From a checkpoint of a small image classifier: activation gelu, trained on cartoon faces.
Rows from block 4 of a small image classifier, named by matrix and row number. Rows with one number belong to one neuron. Each number is 128 + 32 x the weight over its row's rms, rounded and kept within 0 to 255. All counts start at 0. Numbers have three digits each. After the name is the row's rms in percent of the matrix's.
After each neuron's rows are labels from the 100 images, of 14976, where the neuron reaches its highest value: "strongest on" is what is common among them. Only what is clearly more common there than usual is listed. The data: cartoon faces.
# fc1: MLP up (model.blocks.4.mlp.fc1.weight, 1536x384), inputs 256-383
# fc2: MLP down (model.blocks.4.mlp.fc2.weight, 384x1536, transposed), outputs 256-383

fc1.125 064:158108104087090127139177132147079160129140147155117157113087127113118109158166053100151106177073146106148103132132123124095171141116108083131133092144081162104146108119085168135076160097162061124066135099149107126115106146117138088143121102105150145136174139143126089126111090148103122119146142128171102091168110126113166089149141136107106089177136132126164133165185131166108157128110
fc2.125 063:138163219103164136088105108105165114151165147120137080114203145132103136103109201164118155146135107094124147121165095083143127138122129148125087109116201135121103148123126129157191127204092172154157115124098154146121167112121129133081083120148103094154167148154198149109121120107102140191158106123089147138129142110118116176055066154130104200094137199190080037027081158108100119160139
strongest on: crown; beard; expression: sleepy; black hair

fc1.255 071:064139131183116170098158091152162084095180166111093062178130107151156176155111140145170100083147097154213056111164105135131157150125135091128187150165084139146144139070122133172196157145143142098147094148127170129068154121120136163119117153111115072147123107101078149123099159157146184102122150108197082092170112093135114111131062150158160141161147182104090057112085184126130165128092
fc2.255 063:169078093132094161115114119134147148163163149130127156134133118092130094149145119110050132132086080105101143153081066148139131130081129149117168159135129137095060106170144079108101135127097133146132176020139152149181071171117083109102176117120139175157143164144181129139113156139114099140122085141136066168137153102111195101097120170142110123137098106120149140154080067138091111139134
strongest on: top hat; cap; surprised

fc1.444 014:206142086116121082125129099148078153119157149168131103098181130130105163135123117130176121200167118095152158143129087090048081117174129143102116120184100067124156169130122145149105123133133116125128126211104133099130155152128136113159141116118110075134049092083085043181141135192121171167096129092104117123106098152151143164159180089153090121096173096147157160065188112122198144162170
fc2.444 012:139140160118138159092130135120154108120127144140162152179119121074177136100148096064105087137128119130076164108151182168139187161154124118142129055092198155087141101086126121134125084071137115114138150093157131115043128110093126130115118139118168145103129186120140099148135146092140132127190106158177133146112102117118094126079171132048148158131148148077051057152073152063122122135131
strongest on: sad; grey face; cap

fc1.760 121:111121104133071112136153172134150085122083119134081129173169106121113077138152136190073160133197144066169141174117135089149066109137133138068155132103139192113126149110174119098141151124109166057139055145117134170183145095170162138125103118160163156095133119130100130045152094178112132181162151103137157128140130158087163170160174140135168102096123138169125072131136149137088084167052
fc2.760 121:153095167152170228110117121131131099108097118123177109121095125120160181113165136090167114138081116179092063141122121169077184108142129080153123149112152135130172094108118113121061099116171122210100153118105163123099099147144095067101142145100146068129137198118123122152107157073108131097030126164113077120092096125132125098124140142117116155139084129072110151164091091116131210134132
strongest on: pointed hat; top hat

fc1.597 145:151151118205073118061115130166129100099109136122079149150123138160098172138124111126167107141130132148100176127083077117123175129187131156160135162066123158037128103103137128123171119124117127144127172127130145111153122135146139040132111108144092076100135159126109128156170165122146147126107150153103067113094170134146161132129140078113113151091156150150114112111107140152067156154112
fc2.597 135:154099121070167152167155137111146122173106113158090107165168131146137141115129095154115141147155128125124158131138176136118152180127171088150112114161186136173117164169101158207141127106136145170140126126138127147091069163177058132097126126152059136120182109147097068046211141150108083076135084074139133135152088142151134087127141137201154133118115161117100112130120084094197080196144
strongest on: neutral

fc1.602 045:130133132062111092128141175095161124132101124147119190155159059124091125130155128176094094158121123147114106112129157115125085146179065149110121100071060141173180131175114183118097179087096073155163137128106127184151115160049108059156131142150106155160067090104094156081155147118122161150193120067156176086141179114130136114198159085097153131087140190095081124154140133118142093143154
fc2.602 045:189169142203141202138170097178131129118131124127177089085170152091082077084169126163130135170152129164149123151091117129152136131142154109140132155211209095094125055083158147173115062179117096084152130148152121105077121102187151138085111085085105102184153108132163079146147119142084120131082112128116058091119130121192097105087102188127185113129056113172120162078129132137110103121126
strongest on: sad

fc1.136 056:139151142124118090167094114132179109201105120136082145073113108134109099134142094121128161129133111126117079181124117132084149105104078107138115115135081143148147129045163156099146181148130107114114107099130156130130168171108149125153113184095117111108155176165155146193101125084153127140149108062052138090123102154179108127162080123154131140102077143171120112153152104120066170157104
fc2.136 053:109108086125112109079182178115063109196114107177105125195131102109115197135150190125165055115164154074081119102109113122130110143091146080087210164082171096135134110172088141119183130153109144141116163094168152116163161080118125120099157138137126182126066155105145166172150140175076167136086174208154135113137128109129138136153161126092073117123177077146173124091083131132115100078122
strongest on: top hat; angry; winking

fc1.451 025:091100138078110131160170133126099066208136129134137100114107129095154164167150074124132117130112108129127139156125136098139182123153088184090154118127096174177141135091158128106137138186037070149136104163163101118107088134119142147146172095164072152155090134136081167133125139153114081121151097165137200146123113094160135192142122132071106138138191127152133148120169140146126136116126
fc2.451 022:098078103164124183075111152119123154026163119169139160126151094077128125080162149177080141191110099096112101123164190165116096101125091175129154136106093161141135165155165099167119107067143174174217137089171162112116122148126149084150112141064171129128143160170113146118123149158123152124083122107142154158140138100099116155167146131148161140154121099145185146157079147187126155138155
strongest on: sleepy; hat: no hat

fc1.575 072:138104127146198139130137095118122111154109077142147105127088163098054138141148141114081165080190168154163135091171175120138130085105120128108115164157102080151135117106136131058117112166107146109140103091124155133130169158172151105117069121164131123145099101138120103150076087154121116156117171143128096108123099207140095118198153164107127102140189071131144143154088138165145124166105
fc2.575 063:152122131090143129165099159137145157155153131162108147072130140167157117115141170110214092085088181140073179162102120170124096091087124147146111117122103165173157094129137119165151102083129149122146165151171050133147076143091097180117137159125129184158123151118164089132128159086048134105143160108106156133118117115070121158109095044139126147124127203110089146194113139124112063083155
strongest on: top hat; sleepy; winking

fc1.313 092:126126114087169101098097043168073073091142114190138143148113097157101117142095118142161093129159100154121114149107131082186198125150126061140149078074110146109153127141148163165173166146119129129075167145180129115141073098154070125107092112054103137125125103167072135116105151194059107136145135087137126063103109102167091110147147138071158167144164171155121162131116147101151166104106
fc2.313 088:123094119102112160103135133122104167143116153157130191096129116142137140140123106194163143190130142101108139100107083077113063102149166219143069168076179118107085112107163100106128131191146135055108112103145124140169127158128214106203183149170122156150156148091178122160159114118108134188085138184067129163155149129132198100151061075189130143141133132128121134133103065150053113166137
strongest on: neutral; sunglasses

fc1.428 089:129133090148117102100144108118105152113126140201112146090143167068132090136155069122093159082191155100077136109112138129127128126122125166191122157157154168152182138098157115107146114101111124051133129155172093181073169131121101144081152136109152078136068171159102160171144139153118075084123119093135128148132082201110148150109087141118094132121169152117094119097163100112137146086137
fc2.428 085:135168136141160128155069156102128115136130157039133134148099133156133163080124104126072122131061191080132138141176116174161097124135182101136139112182098115129131159190105093106133124153183114161103151137119110108126122075158133147138061222192109161149169100120156115142151142163090189160141107119122096114081166097135163058149076111144107096138176060125163079160111141101132129139133
strongest on: surprised; sunglasses

fc1.354 077:108139104127129096145095120092180124092153133129144167094109158120103086172139093102111154112086142139177163114159089102157099137101175106106121084117175138145133107152130110157132114166102127110140148168101121121108122050091090165126155117141148050084057109166097222115075090090072114122164154144133139086158110114098157140161144140099162094136090135116160190165105135129164156109130
fc2.354 081:191164137131118153083169112149116139142089091096158084120089094120128131103099124152108131151178149153082113121147149144130148125129117080106176167117114098100120159058117124110093162140102123128102192099190108079107178135130174148165142101153141148132096183109091145110157169127143137106108172090102144152095148169062140116178105084131059167135087103111111065064127106171073078143091
strongest on: laughing; sunglasses

fc1.619 092:167191146124103094126096086084111098133094144104098084120101167086128159097148211141130129103149120097155113152100103174129115176150071122161123053111102129171126122178067148148189126084124072125120100104181142108134118122108129167113102106187121110145122158081121088122084149110123067153105149138036095157154194096143145161160187096134174138168214074095150097108153139060119128169095
fc2.619 089:103080149140142119172174122113099134136165185210135110122084124131124122131132086096100174132126149149144131161171086131150144042161146066156121136172142125082145148088105138103123084098163138136103123186157088091195131099046109105090152194090050166077122077163149160147123155117143135128112100062116170138106109107137155104066106164161167125103144164167130126143151141195121134074181
strongest on: pointed hat; surprised

fc1.316 071:092118081143144090150163130145157079170165109110107213148156102107147104124073138144117153074160147140186148155120095077125103164093145106137132141100113132146147125159175148089098136114149102126145083122179123128190105106093138116107218147150097122097121143115082064124158081103091137140091098141155103124141159150132147099104105106141178081194093143134147107152128081129102119127123
fc2.316 071:130099144146106161107067103123095205114084098142127105150059139121145162094129155136131064178118100125106176102103133159153191104113058104112112157107142116114121102178110067148146121103140134096168093077161086100071101111129122167082084131148123110119132142127187103105093162132163126121159191135126107174165132160103140137119063110093065157114156135103081129122192175141154194128153
strongest on: smiling; a bun

fc1.485 033:132107111193108117068172145137135145104124097106108082103158174180099163094127137125155122097116123148156184127175130123064120101086111145078118133143136084093125088130129145086072096130103200221170180080150076128123127123128181182136098148107077145128139153132140155122145139176080155077141160130137149123096116109098175136105106106096119166124159106141120127113126131103112118100172
fc2.485 031:084160112080094173157067139152098160132176121116127149142131109018196071162130121149125116100132179150097112131055128144143153183111138162133153081103071144153201105094151152135131109096098113067139120164125209161097117128155096165113148074105164133159163078160136125149133116082111144126128147131115123131156151113180148133144127193125181174092158147128155061097157129192188149128147
strongest on: winking; hat: no hat; looking right; a bun

fc1.55 028:114129145153141114128112137174074120138128143111118105139084068137110152158124113103161180097142130151128167148151103146190146212129148100074073100199191169151148162143094101121088107162156121161242130094136050127120115132140164134173129113093121166144120174112090095149149138091177147104110147094092090122204128126124136153103072123111103126117193132133174167081106070072075116115140
fc2.55 026:111166143105133089150170117106128094124116103135130125077161146134064117087213170123107097168108137089196106163054156125122159083085155132073135130082134113106096125128087109124143138112103161162137167159164161112122131139173125129080072090144157124061107086118161158096075106151145139141144122097118157137103119113166069103149163109119128134051106179182090084085109164130154138122106
strongest on: pointed hat

fc1.171 037:087149101104133127076161175146096060196140108101144104152114128063107145190148164085119111092113164133120117121152185174086087109093145103141142098128123148167125150151118122140121103140130143127113148051121172088112160145141142107132142106184136097129069126099114104116158158118147130124175110131198110151185147108116126102120151181082128104099123106093089135147141143117162135198108
fc2.171 035:166101121152169153109155115144128127159143134192121175118124120122139111150130156166200179172154127140157139115102090114105192117138094170117110113106141106168056120165144123036129138168052137156154103131164096143132097131087072072108132143131129155125127162141170078182140138135129100144148137120149099137104191126137109120105132104196129183186118143202182116135126144165044070149202
strongest on: sleepy; crown

fc1.497 124:097144217148128101096132153158178132110142118108174138111116131141165120152135111106092123152150112208153123040099135121149091108103099123137130250140098131132100104101117127177115097156134132075081183146067131164111114081109113136169107132159124201142139099126083071103122157139107108170164157102128148090156101147080102186152155089071169138120115111071152128118174143064116108115106
fc2.497 147:098147092108077211149120107094094117116154107107144181080150179140165161112107139122123186086133150087147115135202128128099168176164157149124189072152135111129161131119163142080139136109126121144177100102157131097132114150132183155094152202095175029097135139103155132167095147130131152143124105152101143110066157148165144105118081153125098080141149138120098175151124066161110109132120
strongest on: pointed hat; laughing

fc1.241 151:142124154111185107105136112145085093127192091071181117107142167134201162176158109155111159128127164139162120106112138152091147093185168146136127153131127146175112115164071076143119110112140128155124137138186118123171140139139031136123147164081141136109164152126146065113141122132124125098112118159178129080129104127175130166103065112121112112110165180141161098110117121151054150197142
fc2.241 135:131147109188091174144054171140109183104093166164106127113087074142111125089066124075154149144146089088132163146109130133150153160140061094115088139085176178116056118160082163114153142156149095124133132096151108160106103123114174148128141073160174082109092164110126134189139146112061146126066098142137089104179130131061130131149140148170087152128106140128163138163139183112192105119130
strongest on: neutral

fc1.532 097:146125149175137153177146112132069150189174158117120091105150128155090104099112090146116112036121102167160106120075153062155097119146137089122134144088145180137080167167085100148135065124137104141103125060137160098130096150106114145091080149124074135148167133178130057175137134107152151128157143140145152119095106167121108117105195086111108081189119099117144138148130098118069115133142
fc2.532 098:090124092106142107163125126080116145125078137110184117161123113091184178148140098092100099172154120117139206136150122140159104112137121129139106087114160074152124129103166090081152189140102133123179147149127174157145117160158104184143116135150135149144134188085122167089085072135168053115127180132092066167098110077172153146113092135090132157069157179150116125143114060108175157125151
strongest on: pointed hat; sunglasses; sad

fc1.670 124:113198165135152120087134130094137088157122126138146175099125124123089148173082138145187144139079128108178098160055129097146134076188113071173178117118107099148169180164098144120078162131135191110161116148188186086125126129108086146135090147159195103072123168120119178186089106187128121139153127159163109095169143146102119082134158083079080081135131115179095079097089135112120153082101
fc2.670 126:125100100116151136154156155115108201115143084077130100121163107133152166140170096062068169115135112159099094163158108089094136123137107118120112138058122086041095078139140070072194074108154136131128099100117077126108180093141166119176162164122094217155163181172153135063133149120147157109128105084109126083141136181124103186177117174110161200099111126148085205099141142176120163118158
strongest on: crown; cap; winking

fc1.84 009:125118145139163157164177132128141100120143182135132097134181171124139046152131076118095160138095125084124143072151162142052129078104119102133127133145109153110117198151132162193140120094151175134039142172168151092156107123138118116144126107140120130101152163143150152094130101102148163142128134153104080208137117142177118075095084158134118082212144094172051140063147139074134157132133
fc2.84 008:171132131103162106061093115163124166078189147111071140119123140185110085149163169114125150078182127113157123115093113095155122132088106100150130145125090113136170072102114201108131157118133146144133117123101157140179133135160068126165104165144133108149104086134177109154035160169071138186112154107134119181073162137126105181121081122120135181083135172142106136128151162124131119124133
strongest on: surprised; crown; winking

fc1.427 129:206115183108148089127154062101149124105121076171148082139100137100115114083186135112140152091108142060096111149135068172124125181106108130111163141077144158093162110077088145113183156146125096153138181214159155051176101094118131089119088119134129132158139114145106172133092090128094142069098108061091072126149145180171109124117140104142084070062149122057150101123112095108154185107121
fc2.427 120:102104097190077092179133102103113139161120105094136169072106167092126127097171148164135143130171146169183163082219154148142101047139201106122083208115065058188056150129142153082092108108152171134093120102134116158073187093134113107087160092138140156061128141131154103155201096158140070139180164166119123140084046161114118132082116062136134054145113122162108189121190094121163080159137
strongest on: laughing

fc1.297 056:152183149147118144131121091106165087098136115127206140121051122159135156165119111120096123113148194121141180103097116114094140206111107144110074149151110182130142104082149163140122125121113147152098154091102116119155140099126112108105044139134114089081183138123143141082114124128123108101148164115186101160164094092096100161121118104136161106158158118152152142136132163118149067107130
fc2.297 053:100087093185092159152147134161132178109161095109104125135127209092132105074188085149138111132162061183069130113107183159086116112071107071082212097106198119089157109118141082138121096159120172099116137139196138138122088100137129112108174153151100101137092192166154167178129090130119198157120134121106136102135158130132173129148075203115124149140104196114126148115120134110190170110065
strongest on: smiling; cap; bald

fc1.47 125:148156187184126111111107172119100112111174143096162110146111110170101103107116081150157155130141113156157138132174102152136200162142098146171163062142147197081164129096131144171125131141116137196093117068099117079133172154139147120105198086205084176118149081091098152136148092064116153073101155135118114115127117135109096142117103122157121149109198133120098104149189134156061180071105
fc2.47 117:119086111122123100131159091103162149159067106151142168170153099174113160150116152123188114135142125151135126091116120144109097081155162123083107177077113110131098095116106077085098128123170097065166139152129127098138133127078127096129149169085135165165158188123105130077135143144126135136137099131160109091155105166127140143147110134165160111156111183132125195099116141073128141106165
strongest on: cap; pointed hat

fc1.276 117:068150135104139084080111123157120111108160132131134166059106073152107087128140123150125136170178140135136152119120091112076150093113150152187082179117119141138040124158139142140154178115174185083136147144206082132134178128086117108136147132121140070181150172149188158163129151098067169079113068190147129150141107094068159070145111120192156103119140133130177137127114136132131120124152
fc2.276 099:125177096098113147160131147097090153094138108089103078132161171128133125160108048065157130125153067155104126110179150147114132155172140150103085080165122130123167168151119142089129182120082093156160089106104149091110103057120145133149109137155170142080162088103090079117148135123050086140107127156122136132121123160147159142122118163134123162123157174068136102183143202072145108153069
strongest on: neutral; bald

fc1.81 153:140063123143119070121142129106124139140086101103110130088104123126137176136129131072084132157081110075100132151147121166095157125184142135128134141136102110120114130149154147114097098149120122071160141118137157123089118129128191080144184084091137129114152140116112171070113091074125080083155064091140087213093168152183174089095173129193099111151084159131086115145137189149190067084145
fc2.81 153:159124172092162219084142127154098084074148180099109156106107100111163162122160128145132141178163139127232155118143134127107137142103137068136086170119145134126126140109111125117125192165079154152068112162145104120160115045132107125145053121071137142089149084101126115127174085158113115129102171151099156073151173180100183041181178105070134150110165149105122111121104091068141119147154
strongest on: sleepy

fc1.20 113:177098138178152158071191117131166144069108139064124114160124168110138105109126110109183069104118161139114116141090089138190137179156075162161181141127060167131154131127068106144041167114118126079131194191134134173111066107088126111121159087174175145145080118140103088137157112096116107112114131182107125113123104190114131112121160131111073124159053176117143175176114079085104082122096
fc2.20 096:178096125095062142190159088108086126133109084158097119092176155170124178182112110125114094105104157096130163167207085117149096149175137106156164161125152101131133139175197119155162148135121126123060107096130135072140145176193143092202109046073140185121174149137185150130164116131158170153115120135128118156125146153156142123114116130139182103084126105124094123119140093187124066142120
strongest on: laughing

fc1.515 024:124104123153122173124066101165097101116152183109182107102131169163085096095094093160094066118093118085106163122126139130177099157177106098063118082124159162141111160185151135102123165168216149109099144093213125078170111177123129076166150126107117138129108044177141101162110133222135087188158144183117134068115181172154144102122110180087151142147146133110109128111121162144147110148173
fc2.515 024:150152130080167104093153136162155147146079105117081117100155109122126170175186146065117194120146134122102122136092132133149121092054106143181100149120105093082106131108126113199127135116049154121132113185111122196123195160136115146087084120156138140144126182105122103120130122086121176080060102099157150176178097098082223099148118125155119151152151143150127136116141098110123071181176
strongest on: pointed hat; angry; sunglasses

fc1.106 051:149141169141175195124212115105145100144160151022175185143129147133155056126081152076171154114126121139151140128155101172121126158159101139128137104151131102099087170119110134176166139109084109143090089086113164089166186061116104136118142103184087095147075121137116142073136133073129070147112144071162126126068108153101103179148070105076120140159157064071136154102092129105127102195153
fc2.106 046:126132089067153108155085156134179104144118159135155118067077161097152148091164134164118145153145139146122104118060148113122067135084112141147123132083123127175177202106103145140172095124114119116144150129074021141102140171096093147167203123152180104152173146205160115185144125125129123099146092161096124148175155117128120140105201157158179145124110192196111120153148122126118113096169
strongest on: laughing; crown

fc1.680 096:146144155085181103170144121071107109147140116057105182144137050153121127161185085139141127129161139124161183104112163127067123143078162111130162122148109119151141153116101146092179124097140048153114113075107101184132135185086180164139111075098147090133121179180155100138132126173137140100126144167139145143113098118158116072126092099163112157102144098160114063077142152124144057065105
fc2.680 086:118095102146129201117067113129135133123149100160175090169144140129085126144143132157113147120162116119138117139149122172198141131177117101083094075146079113136125119111082084179116099135142141084131163190106168104125128075160070139117142152136145144162144156078062181172118091142163129133147110093090097157142143169115141207161198157133110132108068125072181154191108083182154168126123
strongest on: sad

fc1.511 039:103127177118126136113146151151145068133150109104117114156226110203129154057159103166179108115158133159107166121118133126066130128156090115111121106165117134116142140155149172127107121157157151140110109097170115114107131153112123092121073134171171122083086129102192097161185088127112141138063097138122124084119108110151103108153138136135062154105124091129148106137137089127176089159134
fc2.511 043:112166141117141170179110120124115084149113153170179150170102120085134105195120138131140119122101090151170057104114143116117144119114106111129128162116153147133139059176098108126158098191140107137191192111180125118150130111176125213169139147111128133154175135170058210137146143149159119119112142097126160130169142119106186109107084111139158109172091125118133153135110156092066160139119
strongest on: surprised; cap

fc1.740 068:127109110140104146085160124079137130115127167135136137094117085112111118179112122188121134098132089100144131124142154097167106108126130155108088135157164115099115112104101141148182101169107122114117122109113090110179142126156118097171178196141101111151075137131097099147101131130171127162150106111085072156106118145139134106127131133087114165174121124214146131209132110141113106121074
fc2.740 076:128139061145167134157091078147102150117178172100125150082126162056109155090163128112190117160136145140069203078124118141101190150130096133192145183124137152182126154171180139143073143100110107116172172153114165133102140164116140198083106106129153209114144089123148172079118143090137077116104127129142195091183088137141144142178167091149129121091125154103119124086135133069136166164123
strongest on: sleepy

fc1.573 097:166111124118145157104094131156117140095105120121134131127087079108141105129095120086121102092129118058105122153144163106130171104135155075178113173108142143181111117110140127154152211109173150169113097152128149071113139138064093131166149113102150084110093142102148133115103139116096155139109106132165146146041131083155145143113095118140142114141105107178092043114157132104155122107141
fc2.573 111:137120197118108089126152090127176131190146120108160104132209151127128177132185107131073140156135140122135124163072099179157138080153174087081143110184101094111163116163105133127158106156134145081166137125132104134202141150136154130140136145170113168114078128128083112135124097109147105109123157136139213138192104164075121079138151134107149130154148096110153145104123121138146097181156
strongest on: laughing; sunglasses

fc1.360 134:132135149182134098145216085112111164128136103138098157126112132140129180136117152114169142099141176109127110104106093192118123135130163149126145160101148206095162148088158130137147148090105160136129192084082163145161122107114103091165120126163139114060122190073236120155105150153077080085137173102081090129134112097130081187110088193168179091117147117155096078131152100098106125084145
fc2.360 143:125131095091104144078089131103116098151143113168153127106174142125140128118155155082092108139170056129137168137134177079155135107100132109136099089150091074186127134126162102128104116136135069136133106134181054062121150148133174165058051160093119109162138085147024166133095090102164186154114098129127161103146118168125108085101165115091087162149108126129136109136139121126149161150106
strongest on: top hat; sad

fc1.345 028:133110215124135156091049084072136103175162137128160159072140135164080076098172111120132210136147062150094207108166172154090169182151133142100170102171136102130153115160172118141179113105111136124096094087135103136096182145110131079111156161141102090186153124090126132138069135066145113103159206118155133195121134151117140082119116159178110184138129097082130091096132178122117131180086
fc2.345 027:179163145135184124100226109113135131148106127085140141192086077104148160170087113102182114146152167127114048116131100140154107136106134093172125095125182101190120105097083114173125206147069068073161105116165158123168139107169061143095139133141142146158113089119133166059152154183104084097117099144125073063074091123140173116166143048120071101202133141154159118156081129124178126086128
strongest on: neutral; sad

fc1.194 088:161129106112097185078144064121157120094128151048103067082086101109124137140125135166113137124065113167162079102142143099112159138137125118159114190126191137113122149057174144107174198143107098135107130114126143133120153117128070116175081113155126125123157104151148150147122118128157153057159157145112160125141102192118111115121155143159120144132137161112074095174072162125125157124102
fc2.194 081:071089112104146150115098118156078162176151137131150172176110101138125134157090147125089062107127129144137128162151091119162115160089137129103191127155149180179165146218157168169122104107110122087126134093100138126118071132153128142135106169125189098079057202139086135119093168074100087165131043109124120152174098127167101164138133115160129167177087186110117169124120162109107109160166
strongest on: surprised; top hat; pointed hat

fc1.525 095:140193128151165133147157147158119142136148146191098140138122089090125087099101164084114168076121138128095126045144112124121149146109111089165111161139122152171123105111145181092112136131141149086133093151107152180171083117139090082100080101091108170152151146146096141105102096193109124177148164162119083152160123122104110134114056096083082130127164124154141174174172045122159124000151
fc2.525 085:127144136114086139173095138169102132126144094128148063152135148164165155181143133191115105162140157123117109157098138127113150122134156175103145071120102106099151095180158106160175163099110139119165166155112115069113127136175198114141158097148114165158128155141171081145135114086161108083122109119118140037113096132221133092193114111167143116130121125120102105161073164059094140132154
strongest on: smiling

fc1.166 119:139150182111102126132158172094091077062168112101088082161184112089100134120121095135067071099099098132136097074112105151190108153090095063165142060170092099157152149179123084124181179142132126118099150102114150196061134129112109190129111172148108139137119156076125180131139111126141148144159131126174157167138048201191062047107124107129115102123092142116138080148196177100140121099106
fc2.166 115:154080130191140155077053102128122115196118139073138147174054093175113107191194120072167133109138124148139101175156139172139137137165139176133119105043101109085071095101090158111092092165093113127149137140146115053171108142135084125203144122182101100097142148112179119142117081116086070124100121145122124081110093156112191147131126099161079163114126130122100117161059116129164127165148
strongest on: cap; laughing

fc1.4 015:149111127108165039133110095175134115167144088071075109140155147094098095140167124062126121243110138096082078128131149084143117061120182114142130088196130192100123118130091137161102135174093143125125107111113115087156135100131115139119180145148149134085113135159125112137151113100142136143110153141142137111124082183192161124164175096130176105154142094131138127108133140128115137172134
fc2.4 013:130084113112132216129120099117098093076140118144124120119105099137139084097153148136134138152090058099141136176137187158094172180152110131069149133128081104179155201129191131190140125146160109115096120147155098138201078119134160101171126122143139078115142145095173091151125100143088189149101124133144129130109156076049168140147164116184176114087117111118093101185180094152108133129131
strongest on: surprised; sunglasses; expression: sleepy; a mohawk

fc1.634 027:125163108103189124143148138087085155149123145175141110147093180092161114172110137149100123124156098072087143125143145157109096146088111131127176094118124099180097078138118147144144168144144170091139166064089153134057107113120108088111177118108133114126174130128115169209143084105179207092114134110090126099147135127138125102127095091118129149141173179148128144094099170071159143115189
fc2.634 026:080116125117083150107149143157155130139128137042108124176152123129154114089108140108162125106123142127120155077138170074130196135081136141117045147097093148117118175118145128144076168164083121116123119140135113133144117125112195159110148159139130210115114099117120104063135157153146104141160145120132067165050173157121095132136109122133124139141119104132059127066150096184044102153170
strongest on: laughing; cap

fc1.162 031:126096091185165068152109095122154174135175182119112134108167143132148131149122164212139099119140142111136133110090106136109128154175130114141107153152068155128115071061132068089164140152165120130117156114136122090138134102078146107107091092166086097115079092106119105163133100134144133142087101099108108132176126108070113072137102100097178169180177122113095138125106107132145097179175
fc2.162 030:158129089122161119111073161140116122145023145187097183125144145114135114106093114171107128153138161108119128184153069109185060128069152144111121142078135126118166111142139110163111151120073116069096074129168148125142097187094122172140100106145177112143175164166126163112163155146175175144168128073146160147092064105155192097118094179139165126143142157129131119118128171068141151122080
strongest on: neutral

fc1.142 124:087124120132144161127165002110164127094190118108128080142132080085159185156173160088116105088184139073231158082146141118110101115098046130117117162082097092127118107137109101146126133102087106142154128104097179141146180088128112116135126086162097134118138132159102108172140137114097155111119108143109168142180117111125121096182151167126133095136170161071116098124105144129120171168087
fc2.142 136:153113109120157151129096154137081139127119128140135139133103123212129121138157124112123167144039122163111171180109158128153208147110102077144172085118163135154122145137098120188147129100138100122108198141143081107125115104070101175107169128120099083133120127137147157088153050066133132125123148167109111132081130112134123134136076098136117119116103156126143195146140074116106174131157
strongest on: top hat

fc1.254 102:134092167127119123152107142156114118135138133145149102100077163115071105148196124157131150159126172190122088128110110169105082180146066091166154201056117137152153144126155105083118123099127102136166178159092115152082123098118169132092169182097137148096136160103134167125155121100075114141136143125125149169089123124119177142140105126097138146070117076102196164048156147122105162159115
fc2.254 105:119233140148094087148171161105077131122139150096143103143121117115126120111154106144152102072093110184154181063234113149136157154065127104073200131196110128096137127104153108134130143132121177141104082117190160133142133122121083189117094124144128097188146092170108133190167148103155149103196129117135110114147077151142142166111133103164095092145156130157129081165116120108116110086165
strongest on: laughing; sunglasses; orange face

fc1.300 156:152115101120104112103118056156098169146187077146143177125183139111138142196182153131116089058127116147121162108161083164116097137156110115080086109129146150137100121154151190111180162148100113109148092145146128116119088125091155086132092156098135110131120161137125154103105161119135206160056200072147109165127127198180147099122155121202132068114154135129106136153139111138132163111148
fc2.300 153:135163145105146095171169162104135136161083164142085154085093094170146169082089120100130206151167147084154191158165159137161129137113128132130175088148163155124135152142113100136071137087164169124131133164126120075166174155184145120090160114100151126061119089125121142125134109101100068138146125115125168145187117081123061096182122154096144157188081167135093110104111136141129121180141
strongest on: neutral

fc1.673 155:151098181117073112117141123144090143075120121074128119071122140156139160112144087172161136176095118123135125112141100064075203126144143125168185100153095136097135157081161101134156101171158052125132176122100198111139104163151077126118164060140137115123128085099137137095073105151076116092138083118073136098151109181120132161096159157158131098127190094117121173203191140137135117118060
fc2.673 150:098098130160156131136094185073116104179162104107178109138171114132138112145109166089121204117109128105109132154080066157141104096080123135122085118093119146100086101132139118068118097118144079167168117139144133120185078105114136102156137158080069128143148105181152150118137122097222102138077096114116115122100154126144138157165086085128079180106163167134151137071046125141131054145061
strongest on: sad; pink face; grey face